Weights of a small masked spectrogram model: depths [4, 7, 7], 78125 training examples.
Rows from block 9 of a small masked spectrogram model, named by matrix and row number. Rows with one number belong to one channel. Each number is 500 + 50 x the weight over its row's rms, rounded and kept within 0 to 999. All counts start at 0. Numbers have three digits each. After the name is the row's rms in percent of the matrix's.
After each channel's rows are labels from the 100 clips, of 14848, where the channel reaches its highest value: "responds to" is what is common among them. Only what is clearly more common there than usual is listed. The data: single English command words and digits, spoken by a formant synthesiser in many voices. In brackets: how many of the 100.
# convs0: expand pointwise conv (model.blocks.9.convs.0.weight, 480x80x1x1), inputs 0-79
# convs1: depthwise 5x5 conv (model.blocks.9.convs.1.weight, 480x1x5x5, trained with AdamW), a 5x5 kernel
# convs2: project pointwise conv (model.blocks.9.convs.2.weight, 80x480x1x1, transposed), outputs 0-79

convs0.378 066:433507462462550485544462455415469499387431450558533462439455511499569457505464441564532439482532458470474542419433498440508563459572528530538501491583478471486429494404546539473418431478530403441451509442471474410511482481590437518490419470
convs1.378 090:538571469575490465476542594547494434497549584436534460567537540494528468569
convs2.378 061:483504517544483471539489528619445524541600517532542521543571524563578527537473512515463493504502541467597550471534475536471439473503529477472571528478507534465450435611448438522518480473513541463531351482524558451504546505506607416496433634
responds to: mains hum (73)

convs0.435 103:527509513457499471439566499624506616553449443447488495550531420464539453489603569459522524533417503509402503560500522524513478533427461515499489566510532449583455521620455497516465480490509530591449444567563432488455435470527545566483433522
convs1.435 090:490477554540488439521499566561499462498553543478449480597604492517509569600
convs2.435 110:517504513509505509501501487566500573475516467540591617450405419425469531483503494584493373456519525534563471487498482422445395516528492531473528436513552347466581480471484527493422548547491566538557536434485518455504544497564537528555468470
responds to: /ɝ/ (40); clipping (28)

convs0.114 111:546562527534495563483535605516538549545546480412492454544482518501491412438629536459539475514468436525478472467499515338491477499449456497542391509521543450511481494556461421536517642571561479489494487555550464532582507524527478525550500470
convs1.114 140:507484407481496480446389497534520516420534491520490392529493487509380502516
convs2.114 117:453534472557471576549465534526497563536553540503445431534537486412509549380486440465466618495449581512569502537544522610514489410432532434420523463547565548552544550507446502560485449449558477525433513524463554463510489486459476529498607525
responds to: /n/ (56); thin (high-pass) (33); /w/ (31)

convs0.89 091:540450516432517397539585486488536518512429544513479567405524454578464524577421511478612518452476458474488495504462398486524539498436482587484410508534359525527554506489606489571600553546484498502520537532540444478530504482428504493512512498
convs1.89 105:463491411535546519445469460481551546497391476481514534404458449441525420521
convs2.89 090:553538466390457489523473471449515501450576510472494510487571599501412603548512487408516485438436550477458371472518471466596550524584505462422387518440442497508459491530476482482423473443530518529505481589504488543435476488531508481414462479
responds to: /ɝ/ (59); /m/ (32)

convs0.201 108:464513445494497526599424510428488420576398595440507429547433540449533502448550583570484492604481459461449502499545436512449466590535497475507434534434452506492541467580509494487546582451506613470531541530519525487505574435529527565483499509
convs1.201 099:575554415455431599488508475437598534483531474556481462504494550438487465502
convs2.201 102:488521553570501463610517439586467537540512565499478485557553407542629510457460456442430553489497583459497420471547489624546501492531552448532521541505559455499620538474571493466519520417465522540521491455518454559488501540469531492457465412
responds to: /n/ (56)

convs0.230 086:434506561454568551507538487463572443537489535522392503467572486426603517528512506478603514482469509531568610533497508480547490533510494525476562498546566436500404544455593508476474506550627410478503459499486508471519525525465549426430388479
convs1.230 101:490463411396557491416409434444457539501500557489528496514487497549576508497
convs2.230 080:542487430482573548421535454481495448557487458467471535422537513562486542547467507576538491487529576510465533446498510455455498592525527402493505508542529423485554376508482476434563553575493370519494607520505468474541512566442481521537413403
responds to: voice: child-like voice (89)

convs0.242 102:574511585457566532560579503538538491516471560512476523587481468494492450442539482574494476523515459469502466491499596474448504486552493474547531472548516356592507567559411532600409458540430522522485575548471562574584528500570538439496471483
convs1.242 099:525502430504510474438534524448519583619543498484506643524503518471462501477
convs2.242 099:543518457545473443457512470506499542481452495474524488461562587522489500594483527444561447479563469501373482502547515534547462564528469494620423508479474550408533391460477508474573545522443474452602484395495407577456503458519428544517451526
responds to: voice: child-like voice (57); whispered (26)

convs0.147 099:526517408465477528481413490410509520451477475520511577515566573469527480569458563603448538495443480403514528462425504426452513491552547465420531519512515406482483450462543587587509521508348482484512479483439558553533508532464430491520422515
convs1.147 105:583583625574534487555551519523469512466522461467457442471471462443502449483
convs2.147 089:531525447517468622475404478468498481438577547522526521546546452478511462481589478545501456495553516456521555491578498464489476468403563495541432507503593545573561492609553512511487517428401589531506487468565544543623537498487570464453470469
responds to: muffled (low-pass) (100); white noise (62)

convs0.420 111:467498503565503475569480588520433500460479431431421519489478527509508541548443544469455481552483532507555498490492495512542556553529526508466646432489417432466563386532486456548517490549575564449548514489483456407605486406446465540576518566
convs1.420 101:496511535479498463494584558487560615595574513504541596521497446504457468496
convs2.420 097:533526551497558490578520513623485415591477516518458509528456399546464426422491460502592492518497517527531486505464479549500442489528460468498481538425488440498509483472395460466441420541566470460467531502511466489384574473518596495555626562
responds to: muffled (low-pass) (44); /f/ (34)

convs0.390 110:500525427500450547494543514528420505500426430504541498551491591440442470530571488480534422529598541534408434395475491557413454556529541509497470480473492469459560489466409505395519608429459536417536578545475470469536545525503554497554475474
convs1.390 121:503434500489484540415427549495521414408521522489439483504492529375555502515
convs2.390 092:506562502525447494597547434474452499540505415518479443522451530465480450429571493499470518458538482476450472567529471451478470439544499498472480467453466462595498505424448411425512643404519591493499566550508424548564485489403581460468562490
responds to: /ɛ/ (69); /ɝ/ (37); /ʒ/ (25); word: measure (25)

convs0.156 085:429541440447416491530385578545531512492433455405532413427476571532511464404526457427540473499505463550462507418519590446481471508421534460524542421417498516435501507542498478434435465523535531499483543515527495465452549511392501537435542555
convs1.156 091:469499525468489450518483458559458569505552476540511552481502524376385430448
convs2.156 085:575516456566553434466541531469420557478570504487444525553608508482480557487494484570523595491465571465541577518595528581563501475452501547541502533533492429488508588500463463423471510451435446470475512499389476514627468403542510522504449508
responds to: reverberation (77); /t/ (60); /s/ (40); /ɑ/ (34)

convs0.105 090:546555489526552509491608434509454610471544477485496473491600506552460470506453509491497469490510467438628487523561492552426548447535574445514511500490527534469417504503484433456451486440480627398503520400471515488526498522444553577518440398
convs1.105 099:556548456548578536511530453445542496525439481435505577465530541523538411406
convs2.105 085:502429511558522445461525530478540488502426501520560486575590514398511540492532539529483438524484466486462385555523582484485482528494453512382507577414507502563424501538459512540474563549376534469470535491466474575556537425575398449524503547
responds to: /ɛ/ (75); /ɝ/ (46); /m/ (45); /ʒ/ (42)

convs0.413 098:455554611462510444492505487594507491557514577480530478539505524479558466507541444516473572504546588363635492540504465464428535474520537472460554504664465515470486506496499489547483559494466535557504512578466478469507587472528490538602553487
convs1.413 113:525489413482552456470424542479553503412554517454510414510487522477377517483
convs2.413 099:489474472447527528446567570487474504540439484462531428450446594534474610520433506543534508418426492497464523571543488557531387481498543435438451443472536413569483441637450474527518483482435418484520480482457496532501542444597496529548526458
responds to: voice: child-like voice (54)

convs0.132 105:534518504478496505465513461540564501424487472521539560437505375449433451543580515540473531546658508528514492427468504506564499419507348579484589590571545508442441501418442513492530498535476496516480535525469477427529531472467455473459488528
convs1.132 097:428484420552546398559481536447463534497460508481536522523478507614462425512
convs2.132 107:413538505479571512580480585507504452524468505538515387523440540401592505427452510519469460527526544425523506564587372483424496503468456512558556519450519442523467487524502480627522549456437532502537578509448558558532533450572481525529525487
responds to: /ɝ/ (41)

convs0.108 097:497518497537508570536523551573495481420493627576452526434576424382517490426437452430475563518424544426543506463497610513494540505478512489489511434488562493437470556552566478489539517513474551462497484474473566463427501553385485505448555444
convs1.108 097:533532379522542506505424573514507530509504441528460597428486457439566488483
convs2.108 093:604587491516468518409442521482426529482459519434532488493499520474491541514528423533464413541499448598502393538442442516502452472515416517500524476428503614510529472469457500499482435535503450452524479593593562472488525525491454508547510662
responds to: /ɛ/ (96); /ɝ/ (75); /ʒ/ (64); /m/ (64)

convs0.77 100:479482433543530429498516451398467492418432568451481519505560512462494427435567495549486559487469490461452548488470444466475482627458472506417587552463454408457541556554507487476522464515524529588426403505404473498534523554502593562504492556
convs1.77 102:516465533501443527521579586518452434422415475463516467490519469539450390474
convs2.77 094:453547449475499554526429374557463467475415564501444595453386423481525519443530425465513376564483469473446524459472503440495550534424528405474521493465515450512402460516554508486411546525492533493541521504535465471471400478501537557498480516
responds to: voice: child-like voice (74)

convs0.199 124:456434425441541414490451477416453539480534483503530340443497503551470428521475421563511576536453544491393547500522513545476425517518497559502597524530492398472533466502468566581454481507474501491455464419559501481515571524409485484545544514
convs1.199 107:419533680541495507456527448518475512422521443479499530502528507461526496488
convs2.199 122:514493543451427657527470461557506441429482571533459514420592483422463498475499499529500430460536573524548624469487499514524530469545498384527604514411475553474510548598537452545527562488544526449438501533500421492472485501511522532524539486
responds to: voice: child-like voice (94)

convs0.214 118:450566551470486467524470487476436460476556556582466484561509501566425484576611547522474451544437468429564491464433499457546515548542514502531491526540457515412532488563514511496516476497496468506438588535495571502647435434466585572583591489
convs1.214 101:515506513530464484443501476544405454552607572479455597504560501473436475452
convs2.214 111:422543486385490482516439505403568538469559512386514498535533452504502505513530556501534521584465572498484541555472536493583608618487463575484426565441423528447426471535551468472496509515550499462502455592484457524463560428523503493538555449
responds to: reverberation (99)

convs0.18 067:434584475454548557485505443550532486484380425559516529497387518461528446582514446441468488491503444488491483459491469400509514465605440465473448486474467439437523474356463507435515438483585507476530464465508547497530450522496564516605433506
convs1.18 099:546476518464558525478491597523438535494587536441503530585482502513581594548
convs2.18 074:450573570520487473498528565568500488527483501504469346606513546552485503478429557443522591524500589415551499481468571579475436528479530548508539499501452455565494469546518459626513474549507424471467459531469476451421543519577454469427509460
responds to: mains hum (100)

convs0.265 099:553531417571505491452455498499455525473438470374442516493615400502519418460522490441538526498606505514476557496528473549508572458427557552472448453537443510549554524490552538539425457524443434481496427528412516479474426504407465488538532428
convs1.265 106:539464483522485477482553495487501591641472516483473569574434458469569501550
convs2.265 104:491401487444471514502443462490503494523547462578545495459445570466450611561478531520439470502431459476514426509457382428468444502571420448546546580424533520468454448597484539498573543447538494555564535492502518542494589488574518499481503598
responds to: /ɛ/ (38)

convs0.148 100:459582527507479594503551441407553412493491468498514591453530478437502587501586562502485499512503514450432475521540525530595499461538419492386545540546517474554476515564445536465539462480517461530480498403493579485532484391435515604433534503
convs1.148 096:496485478553492478447502556423534514413594451507521450590452498449441577467
convs2.148 090:494510556504437555580508496479474522518565538558515420546461493421503473415502488614494526542515514503498552535542508416494452417530448484508416500422507462538440521486480435530523606454505596459408615487574551476577461512470560548414521553
responds to: /ɝ/ (41); clipping (32)

convs0.136 078:590454514490476508492513535464557515517552502458472481479570502524464470625491496644556390536494477481535447583523405478513541478556548500508531587456487411460475600482478492388598459547537544474508566470493496549449488447577483514464506551
convs1.136 108:534480405525529518555389492511468431406443513532474429494413522498527474518
convs2.136 093:467632538533548548561501502500573521508602481488536473417578441450564532476465459525545534536555475480470398542482477435501633496417526492466513498520499409425423508537511420439506521449514502417515506476504496479480564633530507536473541518
responds to: /ɝ/ (45); muffled (low-pass) (40); /ə/ (32)

convs0.35 111:451567480492594501540499494456553390560565480531590570500450500524543483535482515429494529501432503495586571416504548431576455515515564411572439514448550386489434512416435501508474587470602472505481527530515517542500510491452523536441488443
convs1.35 083:467436462493484526573624476453483406430539523473459442521497495448429537496
convs2.35 105:451392504507477523540538497471533458532454550476443574543478510479484414547474563548551559420449397466386485455462535480563549424476535546463478524459442552479650490534457539509451484617508574485474529503442561470528500505503455479481583551
responds to: /ɝ/ (88); voice: low voice (53)

convs0.395 145:450512452535485550522473508425519451526559508506436544475511453472484482449476539508385587577394433558573453453440553396443537498479510496538599464493572396554488536518470407430474499524552445551519518503463480440501468610432530530463483496
convs1.395 101:462467428454493478559677521481454422522491473503468443492537484517497516479
convs2.395 112:448477466539497507439492489433545584450515554466493517542509483496455501515480491560499464487546449524535457518536544643475522451477539492460480492491423639541602509433480458409525443400503553438544463503507564571558521472484555517482592631
responds to: voice: child-like voice (83); /aɪ/ (42); /ɛ/ (41)

convs0.416 105:547577509440560382504531513525564487478562562546461500505582482527552499462473487548495426436416450462597447492433442480523530534500482511567505510484488434458527548476567488497372500530514497484442597486606547538468519432478499383479492413
convs1.416 089:568479417494478554457521444562579517639525517539443561522479494497478481528
convs2.416 101:572519563498493502513475608495536438487422534520461562532483457584454533507528469562510559406594481493472501551513448516407491501500461562507547543516433496430580504510480580577555522538444496443495540467444467460607529542622489601500564455
responds to: /ɛ/ (44)

convs0.244 110:484498510617493440548569597461484521482505493533458486509486502456441574607471434530514439532441598557435528481436507577448492598534474521435582507532488474457533511497475535559463529572523474601604374491494565489547500475505500461444531518
convs1.244 090:498559622496503521538420548540511514635540468482474482426502474470483462476
convs2.244 090:481596408518522522450495478527483516554582496428499458389513499472459478416465523408555481471603509459608529446544457460498586361558531510581456558498530470512485473493455528498577433497444513462396558443506457524525511535488482487493521449
responds to: voice: child-like voice (92); intonation: rise then fall (53)

convs0.176 097:544504428502516494588475524522458547538395553540474404481523526429506466403491500403425520443511497600462481461565459621459561465488509547455476462474500563456562414466488531518463529457393439503500486540481553588453530548501454441573522504
convs1.176 102:529452442439512517522419421465498494428450520479470416546548556496395546521
convs2.176 099:551483491544518545548544459504545515542436558602447334514449554442490485516487487482501493472535532533531393507587486591477597421460511546488559411427445537473499436441458495506473496467501477516476523457405529513463509538380460435499466496
responds to: /ɛ/ (58); /s/ (53)